From a checkpoint of a small image embedding model.
Training: adamw at rate 0.0049, 14600 steps, batches of 256, held-out accuracy 99%.
Rows from block 5 of a small image embedding model, named by matrix and row number. Rows with one number belong to one channel. Each number is 128 + 24 x the weight over its row's rms, rounded and kept within 0 to 255. All counts start at 0. After the name is the row's rms in percent of the matrix's.
After each channel's rows are labels from the 100 images, of 14848, where the channel reaches its highest value: "strongest on" is what is common among them. Only what is clearly more common there than usual is listed. The data: close-ups of made-up surfaces with and without defects.
# convs0: first 3x3 conv (model.blocks.5.convs.0.weight, 128x128x3x3, each kernel summed), inputs 0-127
# convs1: second 3x3 conv (model.blocks.5.convs.1.weight, 128x128x3x3, transposed, each kernel summed), outputs 0-127

convs0.102 101 [122  94 141 127 144 110 119 132 128 120 111 132 106 105 134 159  81 123 162 123 175 130  94 133 126 128 123 127 113  93 126 146 112 123 106  95  52 132 128 122 108 162 101 143 101 119 159 118 110 163 137 136 139  92 160 120 108 126  93 149 153 130 178 154 144 114 103 130 132 142 137 125 112  84 138 184 147 105 106 136  83 156 101 125 150 140 119  67 127 118 109 147 121 118 122 133 141  64 163 149 122 139  96 140 165 126 138 144 127 156 126 158 101 120  90 136 138 113 146 113 107 126 117 138 124  64 152  84]
convs1.102 118 [167 123 125 103 120 137 138 113 107 125  64 114 123 119 129 176 109 111 110 122 117 139 109 160 134 113 157 128 113 120 107 131 138 108 128 119 154 126 122 129 117 121  86 126  95 128 132 118  63 112 144 118 111 124 121 122 149  71 158 123 186 125 142 109 114 134 126 152 127  93 152 100 105 143 156 107 122 114 131 107 106 146 107 111 158 184 110 128 212 156 143 116 104 137 180 128 129 106 137 174 102 140 113 127 122 159 126  80 132 152 100 138 112 117 131 157 124 138 152 155 118 113 128 168 124 122 143  61]
strongest on: dent; leather; brushed metal

convs0.125 115 [140 137 131 147 122 125  91 159 141 122 142 113 134  98 130 137  92 122 116 143 161 107  87 118 104 115 121  99  83 131 113 117 130 138 119 113  64  97 143 112 116 125  18 137 133 129 125 138 123 128 121 139 110  93 132 111 114 118 129 133 114 131 132 122  90 105 122 145 122 117 109 131 162 124 140 186  60 128 135 154 122 126  86  89 119 135 142 107  96  96  97 128 135 152 150 131 125  88  86 100  95  97 140 145 142 114  98 155 137 115 105  96 139 125 144 116 144 150 123 127 102 134 104 127  60 122 114 113]
convs1.125 113 [144 168 105 135 107 104  94 110 104  94  91 107 163 128 158 140 106 134 124 118 140 130 108 147 133 108 121 124  65 104  97 129 126 123  98 113 103 121 114 124  98 140 110 109 139  94 149 133 124 140 111 111 112 109 115 192 127 138 193 136 155 154 123 130 152 110  93 140 140 149  89 130 131 111 174 134 118 138 106  79 121 126  82 127 108 146 133 127 204  93 137  80  97 130 146 110 110  94 137 125 133 163 123 145 109 108 109 131 153 151 165 134 111  98 157 152 143 117 123 133 108 113 133 135  91 107  99  94]
strongest on: dent; brushed metal

convs0.47 105 [108 131 135 119 114 120 153 100 131 157 108 136 121 104 121 130 139  96 106 116 122  87 129 125 107 142 108  83 111 152 134 127  85  87 148 104 111 122 120 112 149 124  89 135 165  40 100 154  77 106 108 107 107 161  97 127 122 160  87  97 136 171 114 123 125 122 123 109  84 131 107 142 160  90 148  87 104 164 122 143 108 115 119 134  85 138 108 121 124 146 105 105 104  88 148 121 124 175 138  91 103 156 101 115 102 125  97 123 113 119 109 144 125 164 162 137 122 152 108 117 123 112 143 140 105 159 108 115]
convs1.47 110 [103 130 139  90 118 103 161 116 123 125  93 136 123 120 138 129 115 144 127 169 123 103 152 127 128 107 115 127 132 165 133 139  82 185 140 123 114 129 127 139 151  97 139 152 134 121 167 108 132 122 128 121 107 137 128 112 156 174 125 143  94  75 120 128 112 111 155 109 127 169 112 137 130 121 117 204 123 137 161 111 127  77 130 174 110  91 124 161  97 144 107  95 149 103 141 131 130 151 135  93 141 105 134 115 102 140  77 227 145 102 162 133 129 112 155 146 105 120 164 128 136 117 124 127 126 137 142 141]
strongest on: crack; hole

convs0.14 124 [150 123  68  93 145 152  89 110 129  84 127 133  68 126 113 120 122 135 150 146 128 161 119 167 141 104 124 165 118  66 104  99 121 140 141 113 140 182 146 145 132 160 114 122 116 126 122 124 102  91 123 125 130  91 153 136 137 126 105 141 112 134 122  72 132 144 109 111 156 119 116 149  84 137 143  82 142 136 122 152  98 150 120  84 138 159  89 103 134 117 158  86 128 108 154 120 113 130 123 135  81  89 106 123 152 153 130 146 143 127 116 137 167 119  98  80 125 100 110 157 148 149 144 122 123 126 125  82]
convs1.14 104 [106  75 125 122 145 124 149 102 143 125 122 133 119  97 151 141 120 117 157 166 103 126 120 129 120 108 176 104 165 132 132 145 123 100 154 118 157  94 158 163 136 143 104 159 111 120 127 130  71 144 130 149 166 138 150  82 145  95  86 129 134 125 131 149 100 148 136 120 111  82 141 130 142 156 118 140 123 112 122  79 101 152 150 125 168 156 118 102 127 139 134 124 119 133 103 141 117 150 164 183 108 126 111 114 151 106 115  96  83 135 102 116  59 119 111 105  86  96 106 117 144  70 129 129 138 120 156 110]
strongest on: dent; wood

convs0.46 106 [108 136 129 174 126 134 135 179 145 171 155 126 128 140 132 110 151 130  90 124 166 128 156  77 123 132 115 104 141 142 170 122 166 134  74 148  72 106  83 101 130 115 171 125 139 108 112 162 102 141 109  96 110 142  79 119 127 162 112 129 121  92 134 133 149 125 149 147 123 103 143 120 108  99 120  99 162 137 128 147  86 100 140 115 126 135 122  97 106 119 143 172 125 128 174 141 139 126 118 134 209 103 149 120  82 152 125 120 121 128 118 125 149 147 106 154 149 137 137  86 112 141 127 103 110 100 126 122]
convs1.46 113 [137 131 131 166 131 128 108  99 143 191 139 111 129 110 115 118 167 133 146  93  86 141 119  85 128  77  95 127 117 162 162 126 130 105 138 174  91 120 140 130 147 121 136 130 129 113 118 191 140 140 124 100 156 103 129 104 135 126 119 151 139 142 122 139 124 116 110 111 113 109 113 142 109 118 106 143 152 166 119 109 137 119 120 183 126 113 133 124 111 130 114 117 105 113 100 139  93 143 113 101 195 177 155 151 114 104 184 130 129 111 158 117 172 151  92  99 175 108 144  82 100 125 123  95 105 125 111 132]
strongest on: smear; tiles

convs0.18 111 [107 114 129 161 147 119 147 100 101 181 129 104 142 137 129 140 145 128  94 124 124 132 134 108 148 142 115  81 130 183 165 116 102 119 132 139 140 129 115 118 129 160 122 110 155  61  86 165 120 132 109  85 123 156  83  89 102 155  46 113 133 142 111 122 126 139 118 131 100  97 151 133 148 126 140  94 118 182 130 144 113 108 141 130  94 135 128 126 131 137  97 128 130  97 142 142  89 141 132 124 103 132  94 131  94 129 100  98 127 115 114 123 118 173 136 104 111 109 130 119 162 132 123  96  95 147 117  68]
convs1.18 102 [121  88 142 120 115 129 141  94 135 107  91 139 127 133 119 119 139 144 139 126  80 118 116 110 121 112 129 147 143 148  87 129  92 127 127 118 140 134 141 112 140 143 155 134 156 116 105 126 133  93 137 108 146 182 135 121 109 141 105 118  54 139 144 134 103 153 139  97 109 118 102 145 148 123 140 166 138 157 111  92 115 117 143 181 132  99 169 139 121 119  68 121 112 135 123 118 115 163 122 111 103  69 138 125  97 108  95 196 144  96 141 130  94 140  97  70 105 127  86 120 160 173 128 109 137 128 123 153]
strongest on: bright spot; hole

convs0.124 103 [118 129 124 145  90 148 107 160 142 127 161 120  94 174 107 102 163 123  89 120 155 136 148  95 130 134 113 145 111 130 124 116 157 132  99 131  82 136  85 103 122  88 172 134 145 110 104 162 108  99 105 106 101 142  92 126 145 135 112  93 108 123 134 113 112 112 125 119 110 126 113  92 127 118 118 110 132 138 121 146  78  91 115 105  97 136 119  83 124 119 148 169 119 143 154 162 127 124 109 148 180  78 140  74  87 124 160  94 124 107 115 124 157 138  76 126 147 137 126  85  98 142 108 101  92 131 108 122]
convs1.124 109 [159 135 135 146 128 103  93  93 146 184 151 125 123 114 100 122 165 150 143  90  96 151 137  92 116  81 102 119  90 115  95 113 134 116 128 171  97 140 149 142 120 134 131 133 128 105 136 165 136  84 138 106 148  83 146 121 123 122 135 161 130 141  91 126 111 132 108 114 116 117  77 129 119 110 127 139 142 161 122  97 116 132  84 167 128 135 155 124 137 121 120 116 111 114  83 106 119 157 111 103 182 174 138 154 111 112 190 153 130 138 136 114 185 134 103 127 183 109 129  95 100 124 120 101 125 129 112 120]
strongest on: smear

convs0.92 096 [140 124  95 127 136  96 111  85 124 145 110 133  81 140 132 153  76 108 147 128 164 120 119 160 104 132 128 128 106 123 160 127 123 139 152  99 116 120 128 128 134 118  30 151 147  62 138 148 128 135 122 130 120 102 124 148 158 129 128 117 146 134 143 123 105 123  69 150 109 133 113 124 106 151 123 152  39 151 118 121 112 131  85  88 132 144 132 133 162 120 128  81 123 139 130 121 134 106 147 127  96 119 137 104 143 156  92 148 103 115 114 147 117 129 132 115 148 101 130 142  83  96 119 137  92  94 114 115]
convs1.92 094 [118 131 132  99 129 107 110 140 117  88  86 123 134 103 124  90  98 124 111 134 150 141 116 123 131  87 130  78  86  93 125 130 103 143 124 105  95 121 119 120 138 117 115 142 105 123 143  93 132 103 111 112 114  61 121 146 125 132 158 103 109 123 124 135 110  99 158  99 129 142  75 131  87 144 137 142 121  87 146 100 119  89 104  99  99 113 128 116 157 135 151  51 118 101 124 118 157 134 126 116 108 146 122  62 122 113  74 122  90 115 137 117  85  82 142 169 109 118 144 110 116 119 149 103 139 106 120 142]
strongest on: stain; tiles; dent

convs0.5 102 [162 144  79 150 153 107 114 144 122 155 108 131 106 147 127 143 115 115 146 139 140  95  71 164 134 115 130 108 103 131 131 137 127 132 163 108 122 112 119 109 119 114  51 141 138 129 109 151 146 135 119 138 130 112 139 123 201  88 117 111 145 140 142 112 108 120 115 153 117 149 127 114  84 164 140 141  14 174 132 143 136 147  93 115 134 130 118 166 142 112 136 127 133 131 133 154 145 116 171 159 134 102 155 134 124 114  95 109 141 130 116 153 129 112 102 113 149 126 141 145 137 119 125 133  71 126 108 111]
convs1.5 125 [138 147 128 102 108 109  84 115 106 117 100 101 113 135  99  80 111 107  95 118 129 127  98 141 143 114 122  83  75  92 126 109 108  99 120 117  96 132 100  97 107 118 106 149 123 123 120  87 101 113 123  90 101  85 111 156 172 119 163  90 108 123 100 102 135 107 142 102 123 151  89 102 118 125 138 130 117  85 129 100 109  83  95 113 107 122 122 148 158 117 145  75  92 110 133 141 115 106 156 134 108 117 115  62  95 121  99 122 109 110 115 138  89  94 119 152 119 126 135 132 146  92 130 100 117 116 128  98]
strongest on: stain; tiles

convs0.81 098 [133 130 130 145 126 149 134 147 143 154 139 152 103  95 141 132 147 121 106 108 124 119 140 109  95  92 136 131 135 120 131 103 165 119  87 142  60 131 137 108 122 133 124 121  85 110  85 140  86 122 141  91 103 122 103  98 129 133 108 120  83 147 123 130 133 130 153 152 124 108 127 127  87  68 138  89 155 122 136 147  74 113 162  96 150 142 136  83  95 142 133 174 109 143 144 159 151 157 118 121 190 123 157 128 117 152  87 123 149 122  78 129 130 110  81 116 128 118 106 123 132 129 110 105  78 137 131 164]
convs1.81 103 [161 143 110 170 120 118 131  95 106 210  84 126 144 115 122 134 109 109 124 124 107 114 112 104 138 115 137 119 113 171 171 132 127  96 125 134  93 148 112 133 146 120 134 128 140 119 124 172 121 169 117  82 116 124 101 125 113 139 122 116 157 154 134 147 127 101 129 114 114 109 120 150 140 101 144 129 141 145 142 107 146 106 120 159 139 127 155 146 143 137 121  77  97 144 133 134 137 150 134  88 182 168 157 129 131 104 136 135 145 121 157 132 199 120 151  82 205 127 139 101  96 106 141 116 109 127  95  92]
strongest on: smear; tiles; wire mesh

convs0.80 111 [139 114  78 136 160 140 117 105 130  74 123 141  95 154 105 129  99 132 146 153 149 137 115 168 142  86 110 161 115 116 153  91 120 125 149 101 162 141 158 151 156  79 120 129 108 131 131 131  99 116 122 125 143 114 161 164  94 132 152 139 145 118 140 101 115 139 106 144 155 107  88 154  91 108 103  68 108 128 137 132 101 160 111  87 100 155  97  79 152 100 157  87 140 102 163 107 135 151  99 114 116 122 101 128 152 144 134 141 147 112 127 131 159 102 134 102 123  86 122 168 127 122 135 150 126 130  79 116]
convs1.80 124 [104  81 120 109 127 129 164 126 156  91 123 112 111 108 128 102 129 104 131 183  96 100 134  95 125 129 159  55 148 117 142 138 100 101 138 117 126 101 147 135 153 139 121 143 116 120 114 123 103 126 150 157 131 134 112  82 105 141  81  83 114 106 109 129  87 129 142  98 112  97  91 122 165 148 131 169 131 120 121 110 123 121 154 131 140 141 133  89 108 163 133 111 134 133 139 120  98 116 165 177 100 139 123 107 139 104 111 113  79 133  93 106  72 134 151 123  83 113 130  90 126 106 136 109 140  97 172 144]
strongest on: crack; tiles

convs0.116 100 [ 95 127 107 115  96 162 113 145 145 121 145 107 100 134 112  86 153 124  85 123 156 109 181  86 136 146 113  97 111 103 126  92 124 125 107  98 100 105 104 100 118  86 142 127 125 125  73 145 124 121 131 102 112 132  95 119 139 178 102  91 123  90 125 107 155 142 151 101  79 126 119  97  98 103 131 104 171 108 125 133  97 100 134 109 108 126 114  91 115 150 118 164 120 124 164 154 126 121  87 127 169  90 129 101  91 125 129 108  96 106 124 120 141 161 112 165 159 132 135  93  94 136 116 103 114 111 120 145]
convs1.116 093 [145 134 135 153 123 132 113 112 115 200 154  99 121 124 114  90 149 124 121 107  86 144 157  92 112  66 110  99  92 112 110 105 144 118 125 172 101 135 125 115 123 117 124 127 136 114 123 180 134  88 123  89 131 115 131 106 124 118 137 140 142 159 130 125 117 141 114 114 122  98  85 124 111 125 137 137 148 160 136 127  85 112 118 167 123 130 164 128 141 137 118 105 114 120 116 135 117 147 121 110 197 181 149 113  98 109 163 160 143 105 139 113 204 134 109 127 192 113 125  97 101 135 134 105 125 149 107 125]
strongest on: smear

convs0.72 111 [153 128  70 108 132 128  87 101 117 101 129 123  67 153  95 127  98 138 161 139 142 150 114 159 155  91 123 143 112  94 110 105 122 137 119  79  99 151 136 145 120 139  79 124 138 123 129 113  99 118 124 118 120 103 153 139 106 142 138 142 130 149 126  96 112 125  82 114 135 121 120 149 115 108 143  90 124 151 118 123  96 140 102  80 110 133  79  83 152 102 150  68 140 110 150 121 114 125 106 126  71 102  98 111 145 120  96 128 140 107 106 131 144 109 128  86 149 132 118 160 121 126 127 133  89 137  72  91]
convs1.72 077 [106  99 154 122 112 146 150 129 145  88 125 133 120  97 149 123 130 107 125 181 107 110 136 101  93 113 186  64 149 123 117 163 132 115 134 126 116  85 142 126 130 145 125 144 127 166 124 142  98 148 136 133 111 127 100 111 104 138 109  95 121 123 128 147 106 133 131 102 117  86 112 129 145 114 139 162 139 150 124  95 107 113 169 141 166 159 131  77 139 153 156 146 117 100 127 118 100 137 150 167 106 149 118 121 130  91 145 136 103 145 125 103  44 142 118 114  62 119 127  85 126  95 141 104 165 117 115 142]
strongest on: dent; wood

convs0.27 104 [133 116  98 145 158 145 103 131 113 117 125 102  33 117 137 110 107 122 156 123 147 137  79 152 132 148 120 138 104  94 116 103 126 123 114 128  91 160 135 132 130 103  98 103 139 120 117 114 113 127 132 132 135  74 185 112 132 135  66 158 149 139 143  81 151 123 114 113 126 152 112 148 113 134 124 114 104 154 108 161 100 168 117 144 116 150 137  95 110  93 138 100 132 106 126 134 104  96 133 151  81 121  90 164 170 130 141 138 143 128 114 152 136 108 111  83 121 117 110 140 149  94 123 127  82 107 109  96]
convs1.27 088 [135 105 131 120 126 148 113 101 156 154  98 136  79 100 120 160 131 124 112 128 108 145 145 152 103 160 171 112 129 121 110  89 138  93 146 120 162 123 131 125 118 123  96 158 119 137 102 118  98 120 164 125 134 140 111 127 153 108 130 117 165 100 111 125 141 150 144 124 124  44 130 105 129 134 104 111 148 142 107 118 108 159 116 158 150 151 150 133 168 135 135 145  95 156 109 154  97 160 185 190 109 130  86 144 139 109 143 134 145 146  64 116 102 161 116 134 128 106 105 148 171 123 132 138 163 111 163 103]
strongest on: bright spot; wood

convs0.24 110 [127 129 114 111 149  88 172 147 117  82 118 136  73 107 123 165 115 141 164 136 114 148  60 137 172  87 154 119 124 114 115 172  83 157 129 121 133 155 158 159 127 172 140 110 117 140 130 130  97 161 125 129 153 112 160 125 137  93  95 138 157  96 144 176 119 156 114 109 129 153 110 136 101 134 123 215 135 125 123 136 109 167 136  91 163 128 116 100 129 148 139 114 137 135 138 144 126 119 145 161 123 119  84 142 163 127  92 129 120 127  90 135 125 108 101 129 137 110 141 140 115 141 138 135 137  96 113 134]
convs1.24 114 [135 128 102 102 119 136  91 117 101 124  74 110 104 119 126 156 113 136 117 111 155 134 111 171 125 113 130 130 120 135  89 116 109 100 136 112 172 114 136 127 106 145  81 137 114 117 115 128  61  89 132 148 123  95 135 123 164  66 138 106 144 131 157 121 114 123 112 141 147  77 148  83 130 131 146 126 116 112 125 114  73 166 113 108 155 171 120 118 171 133 164 120 136 122 171 137 128 128 158 175 110 114  96 132 142 144 122  95 134 135  95 137  98 115 106 136 112 115 143 176 135 106 128 176 122 111 131  76]
strongest on: bright spot; leather

convs0.6 079 [126 113 104 108 137  95 118  77 137 120 126 132  98 129 128 135 110  87 129 133 137 129 112 119 119 133 104 103  79 132 166 123 112 132 121 101  88 128 133 116 131 127  83 164 131  53 125 161 119 139 134 131 118 146 113 139 125 120 112  89 153 111 137 125  97 107  71 147  77 100 111 136 133  88 122 160 122 128 132 130 102 115  79 134 107 159 124 114 145 135  99  67 132 126 129 142 145 121 112 126  90 140  73 104 153 143  87 160  88 132 106 120  63 135 142 149 153 102 141 123  88 137 121 127  93 117 128  99]
convs1.6 075 [120 117 140 117 142 122 114 145 134  78  83 107 117 115 133 105 114 144 135 154 131 153 135 124 161 110 119 107 105  71 136 114  96 136 123 107 120 124 126 143 132 119 142 134 118 130 152  74 144 100 111 115 128  91 116 134  88 154 141 120  97 107 111 146 114  97 149 115 147 149  81 144 105 128 136 140 141 101 145  97  94 112 123  89  82 104 115 111 151 144 135  46 131  92 120  97 180 142 106 114  90 139 123  83 117 142  82  93  92 116 157 109  72 124 167 164 113 134 140 113 113 124 133 135 125  96 130 142]
strongest on: dent; brushed metal

convs0.10 121 [142 101 137 134 124 154 110 123 112 118  97  94 108 151 127 116  92 117  99 119 165 123 157  71 111 121 109 102 112 127 132  86 127 110 133 107 119 110 124 115 123 136 128 117 109  70 106 155 124 108 121 117 131  94 115 101  96 124  85  96 114 138 115 113 111 119  77 146 135  81 120 124  95 119 117  76 148 104 114 113  92 100 142 114 107 142 128  57 145 124 115 122 121 111 121 117 103 109 143 131 117 139 124 128 105 142 137  94 132 118 147 108 102 111  87 173 118 137 148  60 111  64 133  80 136 155 106 106]
convs1.10 075 [117 103 126 128 127 101 149 150 114 126  63 112 160 109 133 174 118 126 121  99 132 143 101 109  97 120 152 112 159 156 148 121 119 160 132 135 133 132 128 157 124 154 119 119 102 149 115 141  99 128 125 163 139 141 135  77 106  59 118 125 166 161 107 138  70 122 115 114 114  87 167 126  84 128 118 109 141 133 108 152 123 114 150 106 162 130 144 142  95 121  97 183 146 150  81 148 114  90 107 105 110 113 164 140 127 117  84  88  91 112 131 112 147  78 119 120 104 124 104 105  98 141 142 117 143 115 138 124]
strongest on: bright spot; leather

convs0.88 077 [159 124 127 101 159  87 106 140 126 116 130 119  47 117 116 142 102 161 165 102 157 150  88 150 131 103 132 149 125 117 127 105 126 157 129 102 111 151 142 149 108 137 124 128 125 110 127 130 115 126 127 135 155  85 180 149 112 152  85 138 143 142 116 117 104 144  94 112 134 129 124 132  99 123 138 160 110 135 134 143  79 171 111 109 123 136 107  35 144  66 163  95 138  93 117 112 113 125 135 139  84  94 118 155 175 126 142 154 151 113 134 117 132 113 101 125 138 107 120 151 146  95 128 118 114 133 125 118]
convs1.88 063 [138 127 139  91 126 110 102 134 111 109  69 134 137  96 146 173 108 107 137 130 104 119 136 154  87 112 177  96 117 111  86 148 153  90 133 111 139 103 153 132 107 150  92 122 118 148 133  98  88 144 141 126 133 114 125 107  89  95 134 113 161 128 148 125 112 136 116 158 124  82 137 119 123 142 147 106 146 107 119 116  84 145 119 123 160 185 128  89 167 142 146 167  82  94 154 120 147 143 185 171  96 122 154 141 128  97 136 116 124 151 112 109 102 128 163 125  99 135 107 143 148 107 126 152 149 124 113  89]
strongest on: bright spot; leather; wood

convs0.48 115 [142 125  66 113 141 120  94 128 122 129 136 120  41 130 112 115 139 138 165 130 125 139  78 170 141  82 136 144 114  73 109 115 118 140 131 121 126 148 133 133 135 147 118 118 122 119 126 159 109  87 111 121 120 108 143 125 167 123 118 138 105 149 103  77 120 133 108 104 139 144 132 129  91 140 139  77  94 160 118 158 100 138  94  96 115 140  68 116 118  93 152 105 132 111 138 135 104 126 126 140 103  83 105 121 133 126  96 135 150 123 105 142 142 111 102  90 133  94  99 167 147 151 144 116  87 127 113  88]
convs1.48 092 [140 110 114 123 134 128 130 110 127 173 118 114 104 131 126 149 127 113 154 142 107 113 101 161 121 126 163 101 149 160 151 130 117  64 144 117 153 108 155 138 111 146  93 168 118 107 108 103  69 143 134 139 159 141 140 105 171  91  96 114 143 124 132 145  95 144 117  98 116  89 138 133 140 135 129 115 131  99  98  99  93 165 137 119 151 162 154 121 143 134 159 136 104 163 116 143 112 139 182 174 111 106 127 152 153  83 152 109 113 132  91 124 105 120  97 112 108 121  96 150 157  55 123 133 121 110 143  93]
strongest on: stain; wire mesh

convs0.70 114 [126 121 122 133 141 100 135 140 116 121 128 109  84 110 137 153  88 129 145 102 186 119  87 142 102 132 144 126 125  93 116 155  77 141 124 113  91 131 143 136  82 139 120 148  92 121 133 161 124 171 133 140 153  96 170 122 126 110 114 129 171 155 137 141 110 128  90 125 131 142 122 150  97 125 143 193 104 106 124 141  81 165 128 103 152 144  92  64 120  81 141 140 119  94 128 112 117  98 140 152  82 113 118 166 158 123 136 138 132 146 141 137 123  86 114 110 132  78 135 126 132 100 125 131 136  76 123 122]
convs1.70 116 [151 145 110 113 138 137  97 136  99 129  81 106 136 110 131 168 108 115 132 120 120 116 126 171 106 106 157 109 108 130 125 132 153  92 141 108 143 112 143 119 143 153  82 123 116 148 127 126  52 131 135 122 137  97 132 127 113  78 173 122 176 150 139 120 109 116 122 152 138 114 131 126 107 134 171 128 156  99 132 118 121 155 116 112 143 216 116 130 208 145 157 141 102 110 154 118 124 147 169 153 102 135 155 128 127 117 131 100 138 167 110 123 117 112 146 151 106 135 122 150 152 109 126 156 132 145 112  73]
strongest on: dent; leather

convs0.84 095 [137 105 123 138 137 145 116  98  95 138 103 116 111 109 130 114  77 128 143 105 176 119 139 130  95 115 105 120 127  86 125  93  83 103 127  79  63 110 125 112 108 138  81 135  93 123 136 123 120 123 126 127 131 100 140 117  90 146 112 131 114 144 131 110 129 107  86 136 147 109 111 127  96 103 123 106  97  87 111 122  83 133 132 111 133 164 104  58 148  97  95 114 127 104 112 127 129 103 150 121 101 119  90 164 133 108 147 116 126 112 140 136  81 124  82 126  91  93 124 102 113  62 117 122 136 115 118 108]
convs1.84 075 [144 120 119 125 132 117 107 109 116 147  69  98 139 108 130 192 133  80 110 116 128 120 131 149  98 129 155 120 113 131 153 127 135  69 139 146 146 125 125 137 148 141  86 124 104 125 134 121  58 116 127 125 120 133 120 114 115  45 150 120 189 150 127 121  91 118 112 145 117  86 155  77  91 105 145  94 142 136 108 124 110 146 116 121 161 191 137 134 187 127 124 158 113 135 144 136 126 104 124 142 122 131 145 151 117 124 151  83 128 132 109 125 147 109 132 139 122 121 120 132 113 131 118 148 148 119 136  72]
strongest on: bright spot; leather; wood

convs0.4 085 [139 128 123 141 115 134 143 110 112 135 125 100 135  74 130 109 126 128 113 115 136 107 158 101  87  92 109 110 124 107 112 107 102 132 111  92  63 118 105  99  76 115 102 112 119 135 118 113 120 114 117 133 106  93 132 116  88 164 134 149  77 128 120 116 152  96 134 143 145 122 122 100 135  67 128 151 107 107 116 130  80 113 136 106 138 147 118  46 105 148  99 128  99 132 112  93 134  87 109 122 135 151 104 140 111  96 126 136 125 115  83 126  86 141  99 149  97 133 116  99  92  84 112 145 114 109 153 109]
convs1.4 054 [210 142 119 120 127 135 147 130 130 143  84 149 121 124 129 180 136 118 103 126 102 138  90 139 123 125 168 139 122 128 124 131 147 150 129 130 113 153 113 137 114 133 131 137 134 133 159  98  96 104 150 114 113 152 119 125 105  90 183 124 210 172 146 123 118 123 135 166 119 130 133 127 146 116 177 125 130 124 135 130  90 148 124 104 181 191 136 145 220 132 136 112 136 132 133 145 151 105 121 113  98 161 133 148 126 150 145 116 152 147 120 136 146 119 162 164 133 153 143 130 106 135 114 144 125 134 146 109]
strongest on: dent

convs0.23 104 [ 76 128  96 108 125 134 111 107 134 114 158  96 123 121 132 104  90 137 141 153 135 128 204 151 112 121 128 137 121 109  78  88 121 120 125 104  65 116 131 126 109 112 133 136 128 151 120 122 163 100 156  81  96 121  93 148 100 134 112 174 112 136 114 123 127 149 163 154 125 123 107 162 114 103 108 101  83 117 116 131 106 123 126 116 110 144 114 115 126  95 124 104 139 153 125 145 136 169 111  84 122 112  97 168  91 153  94 133 128 120  92 160  94 170  98 107  98 125 123 143 111 143 136  92 138 130 137  77]
convs1.23 116 [122 156 138 164 110 118 137  98 127 178 111 147 134 141 117 128 144 118 105 135 141 124 139 137 143 116 108 127 107 138 117 112 154 141 126 167 115 161 101 136 148 119 142 130 125 144 122 185 153 143 137 110 114 113 120 140 162 163 138 112 167  98 143 133 141 117 130 117 119 141 104 117 112 120 120 139 128 190 119 147 155 112 104 192 108 111 156 123 122 148 133 116 126 151 148 142 126 124 126 101 205 200 126 117 146 134 151 156 121 131 151 123 203 133 138  98 200  89 151 139  75 130 138 112 114 109 149 113]
strongest on: smear; wire mesh

convs0.31 094 [180 170 104 154 131 121  99 153 157  99 144 149 148 109 130 146 132 154 148 136 140 105 108 120 112 108 131 113 106  98  99 144 100 172 137 104 102 114 154 136  95 107  47 156 131 122 167 164 132 153 131 121 144  96 131 121 125 120 175 146 153 156 140 145 125 115 113 159 160 126 121 132 144 110 151 215  67 109 154 151 121 139  93 112 116 125 126 104 125 122 115 146 135 144 156 116 147 117 130 124  95 129 165 156 143 109 109 169 169 140 118 121 130 119 155 141 138 140 146 122 125 112 108 144  83 133 150 118]
convs1.31 120 [141 164 122 109 110 106 105 136  95 107  84  96 141 138 133 125 110 102 107 119 129 122 124 139 157 107 127  92  86  90 124 127 133 111 105 106 106 129  97 105 118 161  95 113 124 115 142  98  88 135 135 110  98 120 111 158 118 122 206 100 135 165 113 100 142 120 113 129 142 141 104 101 126 102 199 134 138 110 123 111 113 113 102 117 140 183 107 140 208 104 140 114  90 117 162 133 113 112 142 133 103 119 128 107  98 115 121 102 124 162 141 137  90 111 151 175 122 116 128 119 121 100 126 122 109 124 109  79]
strongest on: dent; brushed metal